python train.py --encoder_channel_attention="se" --encoder_stem="single" --muon_scale="original" --epochs=11.4 --final_lr_fraction=0
Rows from block 5 of the image encoder, named by matrix and row number. Each number is 500 + 25 x the weight over its row's rms, rounded and kept within 0 to 999. All counts start at 0. Numbers have three digits each. After the name is the row's rms in percent of the matrix's.
# convs0: reduce pointwise conv (encoder.blocks.5.convs.0.weight, 112x448x1x1), inputs 300-447
convs0.0 102:517539460524526498485499514484470536505511476485469508460528487510504498483524509490488468492503514590482479499481435490492438512527499553506500489561438489486464483515488475522454496457473450476475513504485520446514528458488468508487521490469504506457506492500501528485459489532525485493523514525510460496509481465497487498504487473500480526497470501513507488502495479477455499511450487476498489516505545494547528492510457527516465517488466513
convs0.1 101:480453462475495528517512506521503518535480468539481458494440468549517505477520506514468502524479533474542450511514444499511474482486476523490491496546437464523526483470518527476488492469515508495538497505488441506500511489480486490504515512489512486450484524489502464480473528500510461520561500485447513502520491480495522526495511518488475488518511471514512469498455511516522498459510505455464449524468510505523525504422523512499540514508525476
convs0.2 092:470506528493488524502476478496534485513477516485467485534490480526488510487457512510500486518482482480487494457509473497517520482458527499478485536507471498495460465513471486473503498520450476505505539502524520557502483503509525486519509490515564514493543494470512504493448532514498506476452547532519500533467541518463494475476514479489491503482464462486489452467494472519526506526503506490503518461514519488496514495500462518469515508506502502
convs0.3 105:495453494515508481510511452487491480537499519494486494462468509523493482507458486496483525486489495539437488520484486491433491405529490487479473499476462505490495535488554497550465502504531519454514516508463495528467496516527508496524495547504508507511500482511547501535494499490421506490498504455479456531519522540515455481464492494479500505503528481496478493501492464534499485500536486469527506505490499526471565483494500492477504488496456495
convs0.4 099:493481487523487528503491500495443499503484547501473498492508510533438492501504504484508475517507491531502496513575502510489528537477458507542505509482489473472477542432509521487510486462492513459488474487473489475491492501532505467515510481495477526487509509503480488506528530495502493547483478484477496545520491488478479495485481509487476476491502474512478507486507484467467518475483488475496496503502504508496519473501509567508505488493505506
convs0.5 104:510489476496497489482470464476476508531488527504487503495493498506438458486466548479498554486495519454505480489484486516474446499477510516505482503524419467539532503489475469510485505483506502574503504508491525537513456530469484515487483454500480484474548504500491520493472497480450516513484521498473499500484488447492525511509494487524474489525455470492513509490495504513528532524467453453478491467490481489480493503492536530497505542503423524
convs0.6 107:527470501516487468449501490491480510558542500519490569499485519506450474574483501494484496502478492513471457506502493499472494504522492534486476486526506480506538487474497461515465499468530485526509484542495450476500502487518483514512474509488488520536486493506504494534481521521485547504551461572483463511495502535484557506537465487528475480536514544531491501474509510481461473503442544495487535480467492505537534495469475466513498480506493527
convs0.7 109:500488491532534504471478501510491455479517465508518478484507510523510510481548479463531488500518481482525489473496538520494494558493518515506492499481495456509526498542499483536508499512475506519454474466477507502526524510499536474526501495496505503470517513498489462533496482501518456536576574537492488480485468514470523520504505508524484526515477468502513543502490505525501499489525489505486481554475469564499499524534489491493505489516477492
convs0.8 096:453455563516479506467491469506500494509534475509501429465486509498504504486459501540501482474511501518527488525478479479482475565491528503500555481504493495507517484454478513521448473481475492489528474461513540515418497481494498512493491521496472489454502492506518515520497486445528479520497514513473539508503511509471533515478493501500547514499567468527479474480517515521543484475536454485490502483467544547483564498491511502487516492488534455
convs0.9 108:512490534535531445554519514529517475495462518524504467509467547498490536496483499526470512508492473482515552602517467504484528516465477553466503500474553479491519521493502488532515511471515499493486486481465467509527521482528500481473527528497486500511524526511522501522519468466550490494493500495483469530530507473524468501463511508517430506512450523512520526540522485495500520476470460539481499483540513469498505509482492518494487471494484494
convs0.10 093:493488565512518490517486532490466495477499451546486494498485513525528495538489501517492496515531488483461493505492508520505475491469560514510513482505451491493465475565504513470497558475500534477539516508517495528493504495508492489473520514488525487507453466470491510511495497502537518491510508407496449492475530480501457513499482444477554502524482503445487483498477506473478523515509521477533510482518560440527555498519536474505499494491455497
convs0.11 091:553516525508517428518542531507489510480495520510518464528481521485487470490494518495550498508476503512462504505520568535509489453526488521488485582488498493498474504532480514492465496527483502455495502537508464541476485535517508529488563491508524485451473519502530486549497493498468501457513452501509454526527487501563504503481503498476501479561479522483511502506506499517524491513532474498480511491456506481495515516512509492498483543500500481
convs0.12 113:539485434462509528505509511500501505507512523475497497473495493491505479507515520476531505481504507478499428446449498527462493500520468494488442492469416553503490483505512544502507524501567512501493482510436558523481502527515496485487503465509483491447493485487500548462503530493520500495455516494542511487499517496523494507498507494473501518472470499498499513507548552486518496540479500511523511483527483511496472482557514488508483529462472532
convs0.13 102:506480489507481557503513444484505494449508489455479506513486456529471513490483508507490515485517476504487434480492430488508491537491498494481476477494518487498503481493531508529509498545523484500484503515442518510444529505521487518523493530459508483472519500488544467512483529510550488536523536497537575520467518510481536492485497498561506506472517439510469508475515488512506495536501482518528510473476483524510502482524512489498516488471552487
convs0.14 106:536510536483519533507492514490488515456454506496507476499538502478479578516497513517489507526521430473477479491479509519564491472486490468508557479480580515522507509514472483490457484509488493530514499467520523479504491500495489489476497462493509493487488512477508539531564475505470485489472550494495528497523485586502478502566520544486536510486517503520511500487505504532471545518491511456495512457524492505475465508508497515520503502515536486
convs0.15 086:499521485496493542464464501510489579487484518499497513493538549467505483502512492534480463482488540508558473526482479478484509493457508497499491448466481439530475575494522491503522501523477465528528519458492501481512493457475473507495465529506497484505474512487465488480503494519535478488490519507492458511518490488457488504521484498490508509506513479471489482465496536517512522499494453511521541485477514522517485504469491504512486452482490522
convs0.16 096:464504504512527528514519493524546513496482549465493498506511564489502505444540469534530488510482514455530529520480480517518512544485495539496498554495494475478527578459569500502516472531483473474506513405496522470489431551488550508508542509479491481492531502517539524517498483504533489464495498500465478503488483500526498477497500516509511466500503516481483499514500521509469500466499489507485516521517520542481494494529520520506497553546524446
convs0.17 097:532450534487461516519547505502508461518490502493505450484482495492518531502510527529497479498482507493532501504460466515498495515495524478512518541519493546462538500502517490505503490506481535504517516477520533488491473523476542495500477562447550476468495492519505508542495482507513523493477530503465473493520497537510538491474542510512538523477530536495488465512506535493469497488551495508476511499498500546514502504473509509510518536504518471
convs0.18 100:465517525504496481523507545477506505507508490503520492505510492471492490457493499554463531462503523480496550472514444516487507484532477467536478449461455496508560466485520524514521491527525518535504518458523555510502463498496561539516532485488513496524532514536524532447511471481544462515501488580470490512498489454525513499492503506466512503501484474490505551504499495536481488480502515526507513523535559528512487524522534534504505519509452465
convs0.19 106:519562479531484507531521515495481522476499479530496503511488489508507483511498491548509536484514497475503477474484487517481480533496486499492521530474509515509482505501498508485499496510537526516528480482521543432547466532483532535485527478544520515506508509483481544499503533507538490506455526502503537484490542491529522513504514468494530522475533479509545496503524493505480471495484535485470490463487521470516444505508513489466522529531501498
convs0.20 105:508519490491483490532516467498486507524521508464520495526534511480518513505508515530493497463531577501485448479555521501480517524506470451497489499491530502551469489502503506496519503494496551530510495491535486483528495502535515461480511500490478490480479482503489472520551501449493516445485485449520516511508500525521469470475517442473489535506578461468523466515473499537504456513486504459470492478477506467475481509509491496502536548518566484
convs0.21 096:492509479507460536487515480493477477522525492426479522492503489472526470522500500475479510523530483490491471545493451471488475549479481442499491472435505483480537483486549527529479490495494482456464518495451468497495480475530497531518504462509486499488529485512509489476485489508544474503509519521499497518524483527482493475506502534496500522494484461485480479495537506498521472490492485512510494475538504535511505496507497517475489464496481500
convs0.22 095:489528487491481515499502491528510512505490518463498489513506502472510525496470509481509464507481544447495480534463446488489494557503499457477494502519495507481447496518470503510503501525510459536477497499496511467488523497491499474530488478469523472523483510477508530483472458497522516516521486527512488470441528555498492522485499521480500502471503529499480472480456484479481467474486504477516507462514506480506475499502477501479499476498533479
convs0.23 105:496526462517489511500481499465506523527537497451472501484489518512482469481502556471506511476461537557502456536497503485469491538479451481511461520486460556489523535502486506479484503452487535479459488472464489508562528471519470504539520503498484506505475486486496498535468489471501514503528480502499489520518510516484537524498476500503464486474432467471471476506517544460533507515469493424489520493495489537554496465469511505509513496493474508
convs0.24 100:508526466501502483492479472467516476540492516531492500449457498514497479493548477496469475518486528425533485459473505500466538490494489499511517483512481499460483462468529528510454492498488526503517497500538504500495543490482490543467503498507469511496530536501496492454510498496508486491463502474494477498493454508494502470475494492546546517473520518516498517509475500458494468486514503544479450491474518492472499510505504553531529526509528495
convs0.25 094:465511493509538547505499543495509480534518491432492477505503502461535532476475484517531506519479493495508444523499517491520495504563484526513493495497496452489477506523511470467550453521503489490473523490469522487511482527510493501512500536490472479522519509495499526495527469480529519554519510528506510473453479488557537534520525515461504491547544517483521487497535484505489466519557476492479492539486523512499495506536514515508463533522491518
convs0.26 108:493490501513522530521521544532491511487479463503508543523496492493489521535501505509481516498509546486498485477494531497534503473475483487511485487472538538471505538530517498503497512505517513496567461495478493513511487492488524484472471529557506533483509509483483496490481483496490489555509494490504588478529497468468520496523484527598508505505549524521523503510536502531493484494516521466534509500493457510507508520495516525479486510492614487
convs0.27 095:546532489499492529482498479482503500495559504485494522469437467514510471534485519504509466516528500470487516515500472493587492473535472478477467522453599519469509494502470502492495493507502518525470504510495494505538502472490492497521496495492556510454517492516466476516458515508492449511538487439536546517478471537502493501541550508539492516505514522473472539478522483489496453471510521487469528538500440546568529494498506480499528490480539509
convs0.28 100:518511481485517531538529473522536523479562492517507493502485505510534486549495552516504550468496493479484501498546503530467502460470508517498535551497542552508475522516484496494500543472526535506479523507509499540506508532513488486533502501465478515458508495510539507512541539464464524508468562537572529508503524496540496500480523528518517535500466487505504502550477546514498524530527559479490508502505531500552515507513496490506529526449476515
convs0.29 105:511492489529485475483504482519500497477479478499505550516519523482483511511536477461506514450490519504479487487555490494511483512484507495493503477509489476510487436471485501501605474555467511483494515480483514507470503513558525459517491501530488503523527542516466492521470468507534515488522486520510540487467499510501465494487479492501501491490549490490510495492504497517485516467547513510484466486500473496468520554465512514485521522502463519
convs0.30 085:490482560521512519513520497497500487508476480525487507524482519469554495512500464542516511458493493505543521454477508531462469520493576521533554501519506480505505473507512500480474490474487524478581459489547541529517516487503478484487515549494521492540503471509514476553517520461507483523497524495509488513498513498500435481509556501502562497520519512476479497518500480528485492494519506519459510539535504476522487503502503519501502503514470483
convs0.31 104:495500579471517505508477502507515513539474525475504530486529516528519501478506485494476541516494554497516569459496493505523522529533550474478520548525521516476544541445452446534495516478517517547530548485540487520497507526519499475516501459490468462463520518505497491505523544478513491517483520542561483517513495456513536506535502564533547471471502556496527479524531503476478515510546488481508510521506526492534518502515483509471518532481502490
convs0.32 096:544486526562481545494516498504497537524473519523512545502526512533493538499504476504493521514496475492514483551528488521456513519507511468504463482475493533470513496524490503529517494514486525545469527517492499560532524524508504514475491507551498498482491498542507514494519555543501486513542488492545516492478522489544485506470509460474454504516515528514484491501516486491558460509528472507510506555449479522514565509564557555499495523493524535
convs0.33 101:483498515520508539500524568504503499483489482502499549511492500497486458531505510530530526461528515547465520486515543501488515494499469493537512559531492513524491518545498469497516497497502485450489492532499463474490548503518454492490458510547539526493505505487434514504551553507533500491510501468514487497538533508489511526477518531501490483514517537496449546535507501475538477512500525508470524525550554485500483509479485543495475530507508499
convs0.34 108:477500478471523493487499479495467480531491484503506511488500491539474523518496491490488513496519481500514444502532498498474527516518455509484484500458471472478510484471542484480553521484504468512489529520514511483470505506515523508489471493526501523474504496529493478496502468507490464494485535508526484519554459516482473513494484529478533493514513522517502490490489532503483481471515504499477479494477539499494519509505511486505544459470480534
convs0.35 095:510481489544542542484502522481490490489487490439481525487473490490510537476544493472525475486431548471503483518493464544552484473469474480491469496498526535485491492471509496505490497448460532511482528491477507505502517509485521504525466477527504494454517498519479512464465493527484501514497480476513481503472480540484479479540522538497446521484514513479468474501453489487536498492479532493494511482504478470448496479461492505525520491533510533
convs0.36 099:433509459487534530467451516503487501536534494486486475468495482483554459507493477529475470473510499485539459516513460474482479471498500497528527483489499489506503483481481490504547509504486515495474508502428561441456499490472511513516508506478507483444504493500474474517498483507504504487506531485494522449496505531451521513523517482509490498525527473537493490470500464495473475498480471526510507494495500514488507478514547518478485464528536516
convs0.37 097:522496481520534497500534476500552528493493580473492530485515527526509471507507518487482480539483500487497507508475514509504556521511515530497504488503471507487490578489513538529480483469453549520476504493493504507509515503512487504454526486528536506492516532491520520490533475508495482496516515502590480527502494501530486486530516520503484508474461541476550517496476477521537461505536511507503508531544505495537500476545469549548472494546516524
convs0.38 096:493468517541510461493545506538484534510486475574507485513498467461573487515500509459486532506505547480504516532503516516497510493440545519512495471533470469525503481498461511483486523481518487496484494476553514525485514498500447499527537468492506495470498506519486516470501504480502487545557513538516496501496504517514549502470512472497478486518459485488496488520521480461459505468472509490559496478495493458519515490491493497526469511517461498
convs0.39 089:492501532508503472552530423480512477520480489518489506505519462503495567537478525455500520513535498471523461466566477559493528499510495504516532552532457485472520496502474473538519519519535506518502476489483458542477505563564481498519537472515475511543559506530477499524454535508488503515524536535500468517538491490527504489494535508494492530504481521496511487554490463537535475501469540478467491525508498485528499495502547552482482577537499526
convs0.40 102:491553532512470470508483487449473498505485530512493531543532484490488534521506503496491476503511501502461560530503460477466456537528516501479506538518486514500459453539539471528546528485544498480527486533545500489526510483510529493463476467486472498530511500511484502533503495505513512509539460427536522514521511518511456473483462480555527519488531496509478490516485501499486513538536492534551476454483542447466519499486468480486434514499536517
convs0.41 095:502500527521500554446539488515465449483500461481497519456494548516478496513483490485479506512522577497490490512471501460496506542523493453501485464483519526484499505474481504528472496471496503459455499518431513503435484475496471486508471479489472468484494506472582525505514494499534501500503520492451514499519507456482517496530471509522484436443525487498511494452505525490470504462501474521508481489486484524480483468524450487519497465543547498
convs0.42 095:512532529532508492519524499507517544505485503492501525485501488502507542507504485562504514485479464524535498549536513540495474536542505495504507482493545561490482489510462476479482520479507485531476506469467498490483552499497470500520498464523539526529493484506518514538543505505476512476499509467494531510506508466529508461539553554504485489468496535505524511503493500481478509501508507498465509574522510516494540499479550499526511544483509498
convs0.43 098:490500515479510510475488476508479509534518514502486519504473482507524530478529474544494510466520436518499503479512478471475471540508480511552557512474458458494486504558531471498465428468499494431520518508531498571456503496529483509537531549516499497525481484527511496529534506483521501492485494469518487504531488523481472467473521482493560528494564467496497529524508493503495459467527472496530515488482507540492574497481542512519491452499469480
convs0.44 089:521500519473498466498474498463487486495526521552499503493441507531548467507477523468512484519547547509482532491519519493508468554516518504463475515513448525495522467531493532491510509522515516520532479478510496529511501502484474506500490478504533551512487517479461495494476539563541494510558498506516523527484550449462518517516505504534534491545477524518501517517524480463530489534544497484494534508502519501482523500460516533502504514510503517
convs0.45 105:484492523489524532486570487496463516572497531511496512477511482535504488481550475480478487540542505503508505536509489476482492458494515506478547490516463500492485522506522494541515515506529523498496488469496530466490488461493526517560510494469477545471530498486490481513532518492508514485540504521502475492484485506481457494479506489502535488573513493544475518482529477524462497534503476492535509497478543490487527482528533522513461515542462531
convs0.46 090:472486546507512455505465490495491494500485456525485487484491507510566506422492491527509516481482502525520548485500518513469511540514527507513524498506479489491477492482519555516508487502530484466557481447518504530485477509499492506494490559472522479514489487497472478501485486492534484496515472497490448484490510528518499493491482513513516492512539450490479537495522528505484518485564470483495527515506482465496519479523499505515499494500467505
convs0.47 102:484543458507510558451469497483489469447503506546479479519501462518500547508537530485551508514507477461440474498489494486498464531479500533510465478502457519563533453500501513505489479470473490561527468476520473500516474533466474515547500483475459470517527480505497520502489502491564490566512532514554502498444480500498501499518524501502478507545468493527479487473500490487483457474518521476528453537461484510448480485500471479508525475489458488
convs0.48 091:488517527485525521499472534498512493519494489505486508493486541536505491489525503504524472497477518473510537530496487494519485531571515480516549486439479506512519517511519514514465524492484490512524504482548502481456520517523539492482486482489521516497518477479515471458460478542542521505492507501511521495472489493535492507459497506477545503515480472516497520474530499529508503433484524520540487466494535478512487472494511503473498502488462535
convs0.49 088:502486475440480503548499571485481507523484483500495529497505513504504489542511479483537520493495530486495505536553507528534509487500453540513519479488509493476541471500497475453522565477525468487560468524509536476512496523523513500492473501548491540526504511477476549473495533450541462464459519517559503528486506499524507508532486479502465513467518512475498492547502564520504499496507496441442504484509488505484511509508509514484453517496530558
convs0.50 104:460499483496521513542491530492491529455509559509512499526475444515511511483500476534493483504538488463508479460447537552519491520510485531542546506497524487531498485489466555452492482523514486476497486475457549480486489508546503512496535482480484502443506512535542464477509488496504486525513530532446503517517487486538507463508515505503476528448504492515552501512498454464494515486465509504518484546497495492530502505519494531521475515508467500
convs0.51 106:532462526491505489490536497499509521517564542513486507498515535484516509486512487491498485539492560534478553451490479486533500468503548500482504490510490509521484499505494510472504493532498461519479510503557453501489456486507548503506469506510514491495505480487472498499536501486435469510494468512499538488497504477489490532531510502483516486492503508494487474490526522506531475490512491492499506521500512477540446502497514514527484511510508495
convs0.52 100:471475496492526478494507497513546509518490488426496486530510505493491525468487533526533530525481481508497510514486557485523490561514564501478472517495513528483511506437497534512507450494466518489484540463469499526483460526506511487531492514480504494535519496515528498537516511516510501467485483584563499510494508508519545502551474506500480533519524496485516491488525502495507437465510451541484494524524483524506506486498473508517471524491505479
convs0.53 093:497534508518483545486473520506515513521468508543496483498497550501517499507500489482525500527469490492543553497517551490511512528482581503514530489475448512509497580495497508545457482476518509474596486483561514516494531469541489496484515511498500495500513495509491457519543525501511493456501492497512560495485487495480506489463508494516574500525484469514462498481512455524484508466517504477493522486547529501541525512509490491484505495486455509
convs0.54 101:555521525539513526494423501520479492522430500491508513527524492523496512484486463505498507472493505494483546479479500476498517472522517474521498478495556470531573494516524518471488526510510448463489491546505495471525517505491493471490503455527544472488505502505492499507484505496466499489507494498454547495497492512495495456537518561504482516507509573537464486541512537514528491510483483507512483533492462495523518526474477502490535489477525523
convs0.55 092:567540464491515524464497474494466474507509484509514513574500477471451487538531477529505502442510495447512548517521518474509529510506503482522477488451478499530480557498490487489502493520498516453519549518543534472534492508493425481504487518512502492521494504488475475489561516487507490541539532484497553504515487502471505486500529520505449486490530531511481519476463504549497480484501515492476504491489511510504508471499520503493480446479500498
convs0.56 098:505489458490527510515515470508538484507474547473499508490453499530473511496500489477530483528469484470526506528545506538486528523503477498499524535475505547470510550486499457510519487493554466521501508541457513472477494475506444507491490506482489528482495490548518474474501526487549494483464557520540516508498478483505516470501494464525515505478497523505517505488485528485508496492480466495507541483498488521513493497499483503474524487473562447
convs0.57 100:481522498529484474520483502515511514518489489494503453533564497544520478488498490498513495513480479508541473504515414503454515523502469504505529506542436502461462536482516500509517480515536484500569520467506545507530476496474505494501526529514537497519508496459525509446512487467521535521449547476539525491461495501523485510532476536511461521501472481474519466515511501498491517523486493493515497489578503482506504483498526538481493516536492464
convs0.58 100:452553525529528525492503486475473493519533495516496502460501484548567488473533504430512479512502476537523471530465533487529493509470486541524548487508517470496483481533509534500485460510512507512478473483521506479526513529514507528484519557482513458500508483476510488495535455515545546495540572477461501490500477453503499507478520453481538509482525499502509501516515534482499476531532518485550506520521512529481515504529518499483489498539527472
convs0.59 095:485503529492468495481548497508515505491492531519504518477492483561477461495510517465499491486512494490528484493554497490454508516485556504491476499482474504508487423449538515484566524507491511512517544514457546529517483485529498493500521468473491503507518547550527526501478520471484510532518505502489450498510525501503531538520495499493540473487464488544485496502489495503508475510494519453541506500465538510505512536518468482486478484502460478
convs0.60 102:416482532550472539532531527490487506491500461508495547494492466501513504449522505496483527524504466553502505515488491507435500520467536473521473488494490511532491484478508512502524514514482491500477459479494531464472523539502535504513507483490495542514482487486493496474508539496538478496514520494582510518478545527568498524479476487517490506492510466507482538543525519524475468487489484493539506480519476506496482508506515498520519550488484500
convs0.61 100:519539461525535439532524507491513521491508564510453496491493490516560547480466532500508488551492476496494522525491534500489481472529473499501426527495498514504518518533530471486488487450483484533472474509510504523506494502509527527496485491446525489521508481511488506503515562507500507493503507509528472507474465553494503493524532538476497524518420540494464493525502495521523485509505478535505525489528455471496522465511513543534481524525512449
convs0.62 096:529485497493486471466488486489490552572507461527509498535507547501502525476488498534487483544514479541505464476519461468500512526521487488524549449464506457498501568520476517468477517522422474511510496525477564459469506471478477485478470553523478439491512495519505525487530508472543499517499462509487481516506518476487519494514481500505526478526510498477489467453503530514470499516480490540516483477497544479527531480503432503469519469501500535
convs0.63 095:511455492500475462505529476500480498485459497478490507512517499503503481520510502501523514528508545528555527547495574517499475521517501462510508531473524514505469469508509530575460506512468520528522530484514534450522568511499485519484512507458504521506511492525491559487492489514507470485520523493472509485513497492496524551544494501576518491508492517511496499523493505513508528552492489515500495476490474511502522508520458531491501548492451461
convs0.64 094:481507514535524466486504516505516525457502469524499538489502514480498521518476465539507505521518450454469484459525501502484507492512481471499495504509502536531484522487542523476506478515471463461533491527529488519488488483505537484477567538478495473521469492479491517530491524474467497475506530453542504508487477513513521513489467461526519465498488452482523501504538497514474547494459489488491500519517452569509527515494465535483532500462502504
convs0.65 106:471493513501509536473483449496511545509550497494479503498519523501481496463503469489509523517515531448495467503498498468484461494516540477479480502500461550500496465426514492506483444516494505513485503441430468542467435522557520498497480510466509482482509467520507525480504514536524509477535499468484521538460474473524526497481508489483541511500483519539476474481471496565522536497511462523484505485503544497515511482503505479501466486492480460
convs0.66 102:473511470491512478516507512499478506432541478464510500510521529499516564499543478530489473494501487511493498476520516479475489508494473516499470491463566518497489502494472462512509511479481510481473526492480549512505484499511468532496489453462503513492480505507513466484510511494523490483514529531485491507482516507466509502512546463484516534471491533479514476488487525519494509499482513499481485505459479488491509508524500526495517513531501467
convs0.67 087:495419517455488539470485459521486507516513513501502500508517486504518514453519492455499479504506514499490546489504464464487523557484565508500525522489512517493475500483492520522469526485464499502512531519546498477492524488483498512505500463524481469501507501488484476506475499521512505524539512498523478515514515500472513489488494520502485484533452475525494497500528504513586503534471507527527559472486543517474533500488526483527546489503459517
convs0.68 111:476478511537476500496471478495499486483506468479482472456463484483511446509460498500486468467484458478511493481532518486454458504498554499551470496497513487512514474505489507465503475504490487462440498485471471480524472501471500501511521543478510480545521487492476486497501505464552500503522515524511511495509464488483530520456498556501474481529516485487527521471507491436518483501524477481535512474486482454531507500536506498465509493487504492
convs0.69 103:482502494498488464503516515514492508525510460477496509497495484465500501535513512502521499526485477489548520478486520516464503532509487459504478529502514488530515479542545509506493514539481520485542471489556509502514514501496532501514497450492454521522499475512453507485517559521479516539524519481468452514496503489502475507521541497525525503490450490479526487523490481501506473555570524529526496542455485463505538487475522496521511502520535478
convs0.70 103:461522466538506531525505471477492526520464459478482462515509478506460510555510521471462478467527490553505519469517481501460485460486471496511479515514510510488539520509499486510458494493483497497484516533442496479536519491478533507479477505492476513487500479516478485530490532504494502540548547490529479541493475462486545468492512489543508507489451489485472560504480501492489470544491513458546531510499465483461503497505477506489523495500468513
convs0.71 109:541488456471490529503500525518548502544498518488510513532498503494472495529512497461513510504490480444499527500520467495497495486532496476506535478463521552552523564519484494509525479489572528484499465559523497453491534498519461506487499496484467491510521533487504484478498503516493501536507515498529492488489553513503522502492484458500447522494495515499446550502557502441556492487509523552447520502495492534515509496509456507497499491470450516
convs0.72 099:514531484490488477507508511493520474477499484452462484494485498469467493507485488517549527529484522532499478486481524491515449470493501487503514529489535488488514430476479490509557508505519518497459480505489562478465503493509480508536492517485530503508558478519483505469474528474490506459482472459475479486478435499489517526467531511506469502471532490509454488527483526493461486524467522467496450443464472500478508497478473450526498501508510502
convs0.73 102:576476501521534518485529487492496472529505503484510546460509521490474491550503513484542495498511523512514509508479556495489517490526484494478519463471520456496530548505493508525529470535509537489449522539457476426455538481468473492460478492511480484480534495504489490533507469493507519507513518484578514532451493509480495504478538458491462520517486519515473528514496540539488456462518499474514486515504504514484493489496487488490511524515547510
convs0.74 102:457547566502488515536499513503490524536429467495496501503498517471484491518501536479542481477480514530488497530498476543514501520487527508472487458552488475512519523468473515511469455461496484496482489500521459483533513502524552523516550488505511517492509497531483501486471496545526500500512511607492513481495505517469503502521490527510484543503495508516476500545523518510475504464533530480501501501533526493516510492495500547509495466508528493
convs0.75 091:485523526480506516440541450478484490514470471463467524480511492453505516490501544499502489517472485491478491525510496483482482507548501447507471487489484487495528466493535469502510455484513553499456488509440494465502480471539479511528489495501511475532533487458514484515472493525521457544485471515518499516484463504473502502514513508498456491462496534512504505481522520476469534495537505500468509511493502504515511481443506492512523479499501506
convs0.76 110:515520528519495497466528522503485464448503510502488505513534467477504539519502502495475491500474537530506513503526474487539501491515513502492499498507547494459509483515497499504490511491485468518531543496526506522499496507502501494488507509535481530460482521486505452486499510526507470493513544493493495465555469497468502481549501566518474463489499559467554512492498475463476544497500493515500488495562545489502496490460492532497575464502534517
convs0.77 104:479523501531516542477482493506508478500517480489515500494494485523472497482495479470514456501506530488466509520492507484474525476510469463468517490517470494475508540546521532555506513544499500516493491493508565459504448511515499534520537497478531453550521552520514554473516496521512566477501521477500535513456486482495487503530506529526472525495494529489504496487511500477487508499512468550504508503523549468522471523505485521494450527512499464
convs0.78 101:511511454483536496540543481471492475523555519486503473498498510469470556498536451496490503491518503464490491468501476493485503491505431510504465490487491505469510492471543502536495461512481504477483449543506505495467501501528490503458496520475535475515497502487503532464467485485516511538516528495520517480498459507500513506475547487490564511499503469490489526513501464516503474548460498530514482507490540503467537497516502482523523471532529503
convs0.79 103:504526509525489547507517451497528466463473536516503527501481487492542479507471546538498538486509473475553519470492454514490502529458505457506486518470505508493482456478507526510535493509472493500479515531499447538526570506528533479520502495488494480500533499493512469524493485472461490499508521505586494501465485491492502517503494506476517546509511553491469517531521493493508509509541501475470465490507466557518474516496493512486469485501539496
convs0.80 107:531497513468543540494513489506465488492445511502503474512505525489515446464451499499511524532531506514477529545532538472576521491451518464477511519532524489563472510494511537514498464499492493488474450489513517460495493521497476525515530495495530483517489504519453481523521491494503489543526467512403502513511505489479538527511492531471557480482513454531468535529502508453482535541507475459472499506482529522500471508523506463502534515531551474
convs0.81 093:469474490519505542561464529530512520473517517483496516520528497482494530428482459504498472452510501500519469542506540524513506565503497491510446530488475471454466504508477476516530507501483484494523539478533507480516478524506514510513494529481510521500493484474492532517445475507558546491531474495513504508509499473531469472492519512512460517538508526521514496513484549487482496506501487485459499483525467526517513504522486521492488500490494509
convs0.82 104:494478477556498493515477523498478493489505461504499504507517509508466515513498421485471519465477457481498514517506493484509495454504510510503539466528459489471510499482506487505476484544497494488490452514429489511436468510512535508531505564519468485500457501510591495514536485482496468492511492502494443543529479492505451512462527447455534465490472513478536491495539484516470506455526491531532501504489490493492487495517546498481535497508515511
convs0.83 095:481484502504499533541511570494504486486482521500511539532498505497493470541526501472515519506507479515494519465525479513503506478491527503507480524528482525495498492526515560545497532543519490527496497560482510504490521476479522509517545513503521501479499504486478504530480505502511475506491518463496459506484516498514502507494503502530545470507478464471464518482523507511519495504490539501554501509494535527504487504527509466523500479505505538
convs0.84 099:472483474521515494510524467493506524516435498466489491506490502504486478480471486563509518503516455457523481548515473512458501526477520517504535541482557515543504483529458519521455495477498513503516503460445493512494512528524478490512544564464544511503493512510561530554523538469553481498502491534459472501518477523512524487490507486480539480484504539489482465499506510519505505517484492487472481528573461485470512492493508494546499482509541444
convs0.85 101:459461474532448516494467509513471530507502521491498489513486528535519504447509478533485490503496532461516451506480536498451536508520465477513494485476505481464482537467525467491498496526517474467508523477469519526440497491519536499511564537459510440532527515521533515512531480454459521487482469494520480517506498527515481512493510532513507517519523515496493500511485462466484500508461527507532510491472483464513489526517495521505487480474507496
convs0.86 093:490467507499522520488504481482502526510505451555476481501482519493500473477494496540474527453511529526518496508470505500493500501500543462479547519491471518527507518500481504508465473528539526482531517459479491516500459535493526502519548548482544480551474491483506561528490462482474505482487510485506509497468486519517485518529488486486576525504537513486500501515518503475484552480554449555449476542515484505496524461537509473501497523514500449
convs0.87 106:496486462499505528484504470519514536549501504480503505481477493512464492481532557466490498553509497498458488501493526484492493552561467526503527535493461549499486510483528488538462481519496556494486520481430498488496526527532515502484500494505515500512467508523525448497519511517487488504504526455526494511499502465516488495503522490467483482485514453524485515489497511531499491465479495539492466554479515501490518502533497533517527503499546512
convs0.88 095:518482559521482482542482494520483487538504477520500512494441505484562471511508488493480519551490499475485524499535526483484479513487526472498547485485463493550516460493499486493511482492472462506549539507498468548450489496485527537504528511519506496489505468486503477471487490467480501499505457516476488524479480463513481510492496501526541491537494509543476518491493522500481544494492474480461471511539490437515561482465542511516486489494501519
convs0.89 099:423493553509519507494526518493500504520509464474488483489525510464535496432479527549525524513492506502525505505476532499477500499468508452519490514467575527527486508472495508505535467532535477489467525417471528503508467533515558477503540506435515489484518503474501539556485514481529523479462507508516470507506492507559487499477498506519486454497483494503513507510513526500494506469519467478489522502517474508504490510534494492509499556504511445
convs0.90 098:471517455515474498476515504486502530548478542514487510464471502487497496531492501493479531477471533514485487515484475481527486506502465453502445495454529535501494504531545511532482499567516522540465497545480489509514508505478536479486477482536494499460490486500480472448493478506501472471484529533517421506471498539468525516593503511475450480488495466499505491524502473464492485519457499509471516496507462542512520483495486510489516485527517481
convs0.91 091:525530504470481492507483487513488453515532446501502513533503495510484470503502467506496492483528519529514549501550505492506510513491509450528558504508481503531475534501416482451514537451521470485463489558553488484500551494500446485517482506499488518523490503518484503445533511520532524482527468481490479481488502509492482520487494477485541486495530508505485528514507529490492509550477491488535492484533518498490509508452517480520514458467478525